config.yaml
image_size: 48
encoder_activation: "gelu"
encoder_mlp_ratio: 2
encoder_parallel_block: true
encoder_patch_size: [6, 6]
encoder_layers: 16
fusion: "cross_attention"
fusion_encoder_qk_norm: false
init: "torch_default"
residual_init: "none"
shampoo_beta: 0.99
one_sided: false
Rows from block 2 of the image encoder of a small model that answers yes/no questions on an image's attributes, named by matrix and row number. Rows with one number belong to one neuron. Each number is 128 + 24 x the weight over its row's rms, rounded and kept within 0 to 255. All counts start at 0. Numbers have three digits each.
After each neuron's rows are labels from the 100 images, of 14848, where the neuron reaches its highest value: "colour at peak" is the nearest of a few named colours to the mean colour under the peak. Only what is clearly more common there than usual is listed. The data: dead-leaves pictures: piles of overlapping shapes.
# fc1: MLP up (encoder.blocks.2.mlp.fc1.weight, 256x128), inputs 0-127
# fc2: MLP down (encoder.blocks.2.mlp.fc2.weight, 128x256, transposed), outputs 0-127

fc1.157:120097169177141124120112103124147115149097145155128129133144090135093085098147081126135081104145106138115106075112151143070108070115101128153150129133161153128106124140152118090141129132138138133108109126134153121110144103106133109155167148196118102119120165121118161113145163136126163160140139137122163108096166143116116125093110112110126119160155120126131125128142131103083102114078
fc2.157:126114094157128133155095139140193150107133154152111161142107082119141100128127176101118150158112147099106137122138103141119172154130129147126107140116131151165144182091093164150080116128159128110158148115080119158118169157135106077107107139088102132137173148111129176137122147132118167147139120114143145120119156101100176134115138136121130145141161133164145143094120119116123110150106
colour at peak: black

fc1.201:148120136160129095109140101120144091148153107128153117148104116109137113159129107098145112099097097147097116108140139126151117103148124115148101185132142074125113140106151110134108109094204119151145139165170118071105146138195120113141137136119126148148126113111141137097146115152144147159113147151104081139144106081121119171104112096103134121094144164129133101133102104100104105103112
fc2.201:144141148169173146141098184164098119121132133117124107093126116135119147111131168140118115109114100138153116164149139101157163149086099140154102137138131137150059130105073158167134125126124102128130146083142146178098132154132111169137134116118112095118139115136143115134118134095125123129135106140164165143122105099075131119106146129185135144174114096152108134111140140151073113127146
colour at peak: black

fc1.74:098134106130149125157096128130150136171185093119134129089136110088150132141136123157150132106144117131117141130152154127146133136143101118117146152156127103146107134155112142092115097105119136122127149064154130111144163164131131106093123104114100128097120184155106117170142145106150108126131153173179127176095122140149066123112164166154103119126125104099136137116107157107181091127140
fc2.74:073161127140122160126129103091129142100140177147129169124169133098171133139144128131101124118115117116098137108116154139102148153122130157156123098114164104092107122125146125168141124102149146131115125097151102133137121124162118139151117151084153122118101144097162114104077100127138173110116147095151154079102066111141158157104139152104140094112150174096134130130154164094097111125132
colour at peak: blue

fc1.163:112094138113115162156132118166097135092141138131112137109134122158137135142129094144133092149129151139149094096087157151131097130137176134148129192125179133162139123110129153162130136107126118157158133123135110112143094126117072142096131135151142175119158086125116133167111138147117124146107148118169113122095089168152144156144069107117103092140148119111089120119099129151097171133095
fc2.163:156117144073169086139143135107099113159153140156115125115084079128146127146082129164121162144114131148103170121164093166114134133138119186108107122151118121142151133106112126097167099145125143127110173150146084173122113124155159121116157120091066119129116110114113107133121156143166120103176128104138130115113154111092131105160164145157145137143164104115121148148128111123120111125139
colour at peak: grey

fc1.41:165140140133117091106128085115176122106114126142129115147089136112121101115118148174141109162125118097154176118173121106135176140108140141121108113178111116110136110152142072149139163130129116106146155101120150182129131157132104128168145105151128062129110110113146104086182108133116127120123156155104149105156136150127103125108152115093132147104123151177119174107162125114141129133134
fc2.41:099093138127151111118097115166083142154123099111102123100100052131093166137119112138124147109069111120117152137125103132094105121168105139136176130146144130098116123081112138117142122119140153094137150138134104095143137153156091121117139090081109139136117132140084100155154175099137155118111099115121139138148085122142153144168121075144138140146145148128145108117123089111095111155125
colour at peak: grey

fc1.130:120091130119114154104070151106137147133123095093128145145130124157127086105133138102107123107116086143144113149134140133145097132135145175153146143110125119177118119172107140137087157110131118109123117127138126148134169125133131201161108114131166126131072106112118129145152085144100115168158171171147100166141119113105128122099104144132175125103116123081112131112116098139161105130080
fc2.130:146124114154156119160111127132089124130116120160167131120140150127124126132106117123147129127156125136103156132146085103148159107098127114091090115100135140142114115155071136134107130113154143140155137111095134126136143161131100112106126101115108143161131109130126124095088120087141128167120150126088138104142109094124169121085140166108180095130110109167112118208172118082115172171100
colour at peak: black; blue

fc1.250:126128095141127081147144136077105120111126156074130144073122100115150077128082130093122104140108133132140133135114111103110097105112146121083127099127137121125111148139144124133081117114080138109125141126085133093123116138105121203093095097138160089121134121116117117161134149131124096112107142154106139095099123111104137146136144150119138071113083130082138089131114130108149109104155
fc2.250:143109119154170137122162164057138134143143123079098124127142121131138113167107098118121103131093145122150107169104116143163114098117171118120177123110143145111153112112150143122100143137100150172128105139135138141149148107112120190118103104123141131111096108127100146171168171116158123129127146141114106125110173102144110102098131170113134084101128160091140113110103124137090083129113
colour at peak: black

fc1.71:101138131154126122119117139148137120128063099151151097108096142129093145084101158160127127110135138081100082117119141136134138087138119139154092121126109112111147106118132133110120168122162111104114113153154112141119155094149123160129138152136120106138116097119102112066137109110173163152118138131200104119153104162138098115076122113103109150116149066109100129155108145151127110133156
fc2.71:089144121132146087171136132154131129132140133095126103175157117139124116141170143149133104115133104147140140131145139145140138115081128102090142112147145134080135117117139133154137153164139130154141154085136118125152111098164142130127085135160088149101167064137156161152112111096110133127145134146111137127133179111109139105115104121144160113075131168126173125102088109115125119179067
colour at peak: black

fc1.213:114125157104155089123127097118085140151111118136096114124141139155129126158135105108132196129130113140101160108139136123121115112110118133131163135167120160140127134195128082136111111149144124122134128088111098114104169122138129156169192116154112100122134075148123110094159115139142129141157152111153137089129157163122104107092156118113141171150123135162123177163144180107122154139135
fc2.213:125103129116133116156141101162127128118117090151120137117113099098089169112112139159143154138119090086118119142117117114134097140147108110177154161172159110121090099114105154121111096110141180161134119161097146122123121136108122143148136114129150140125178101154169129094133179158138112131131131118113105138156104145097159114184119084136135134136092144116135080096197134133158130132107
colour at peak: grey

fc1.16:168108139122157126131140154144125132142130146128155112150106101119142154145144121140132146132132148135116148137144183115129168111123158141151122127102141122118118166144111151127157146136171200161165149173149116151167147165163142136160160142113145149141122108156191113105128123138134168169094171180121152155142126152142166130126091105135109163158098103132101128167125136095148146147159
fc2.16:138107136109125113167122139163126130134157067121103155175124125139112110106089150160106073124127166149128102138129113133136145111108100170067149126163098139131093182170119166122142123113072162137114139103142109123165107100117132145144136133090138156108162129123110099106139162135126147147147100123106133171168104125141117144107133094112178157122151129134105167113111116157139130132134
colour at peak: red

fc1.146:143118142168129080117153108135064131137123116114135090092091138164151124159138151137126164152151121144118119142138133103166153122085130124139090126109138172126135140140123189122124114143144128100144166134134116123161139108156088191131118144128175140133153140141101145119161120125121148132122150176124184109136124105135107140126104144115123132167098083154159121195123159093118141132153
fc2.146:107107160151153133099137108112107099180126114192110128135166142161109150127148129112158136135110141124119128162136140140143134103131114121130120096117137145154106139107132103143105173108109142118132109059110122144104108100115150148129187107097163111118141102142170137148121108115138162081136128148159135106132132115137162095179117080137136079114128109111119114065136101180111141109118
colour at peak: black

fc1.110:085117134071123137121155145139109121098114160135160084182092160158125141161173154158117126101157167131121112118083138091163140129112119115159120135151134121109072127103148111186174162123152127113116145139121135100113126136133115125098115145084133156130112158149123131070150091131130140125141161149119143109131131165144118169180110103135159104125136125110149146102166134127141140123131
fc2.110:130099138133120145174056166126117141146163086135156156153132119094145145121079138101127108175089123104142147104102174165121135129126101117107129118145102134136126101165169125136137084147132134084158091112152126111126159127135134093069153127159141143135138137126123098136116121167098111138113131101067120159141124111125145118142126158081142169114147117138090132160128107128100143121138
colour at peak: grey

fc1.97:127130131177141193154131191080098146145134122104129150125115122111113130103140130194117117104117130134161087144113127143077130131169156113143110094094123110168101141178150108101135099114097112136120127117150134156155136101140173139138147138154106148119179093122124107147145131138114138122125155121155148169189154140131141113168130116095114126133143135170127123107134141101139145101105
fc2.97:165124074129135103119146118138128107119142136115141133133102136146129156098108127121158102119126104164117094163094117090118121138122189093115136186161104147100165154203130075120111158127129124105094120145128125110120140114126172113162128140139127122169095144118115120127135090134133080140091154144135104149128142130158157164174129089115129104143150127142142138164110162104155093118111
colour at peak: grey

fc1.237:108124156126122099119143150121163103108126161131145142131138137110089116140145158156149123116140178089155134127170179123122134150133172104112139128157149136176096103115123109101093102143148148096185152164147132123149128087108137143146122120107138166125136194132149086160122136116156124123132125128177178125136119114138108164139115111104144104087165145154128132095141174100156100125148
fc2.237:122164151131107133084129140152095150128165131169130171114136156118128151106077103141146136137124112134121106163131125165146107074122110093181099159126103118171093137186092169133097134100140169138133112160122131165114148110157140128137138114132163113136170143169126131129142084124125148113089122110129104151163116123116151156110098123099141124136125120148056148146142127099133129130104
colour at peak: pink

fc1.30:145121177157103138120091175141074159162133142139075145131106143178113111180135125138133138142149114143144160155124139125129126107121127136142160078139116174108100130146093089125134147118164082159124147180146105147155087110137137103091101125139152116126115134124130151127126101169121164143161166143152155098178126145122112124107133127151140109114097141128104157118149098103133147111099
fc2.30:139124136120181071156163173093129145117146115164079137136132117183172123148100148106097137122138112102079131116111106103150160131108109137137120097132130125181114116096107146135126118143107152116141084102096119106121150150138140108174118098123107131130084123157128076141090103121167140120101134137118168140139091117141130100161132100123128091153122121168095131111088128141112115121105
colour at peak: black

fc1.21:129150132136109107138153133091098100128108132135151119112100133119148077119107140146111120121105102139105142122163093079103123150127101155124119151131109152148123156106157143133102126102096135105145127105112110101106118124103106223150077125104118128104093103169131131114123112149110135161113143143156122113092118109119103091105101124131149096088093110052107136127137148092110103094119
fc2.21:143100109172144136144123164136110136174058153077138142102117110107112142145121101109134094093134098178161106126172138129127153101124178108125147085127155105113125135150139104116112128103162122142118158123163146158146165082144120163122139090128108085077139111115123171143131135099093142128153115142102134087120121152136121143107128160158164130128135144124133137113121099116100141173132
colour at peak: black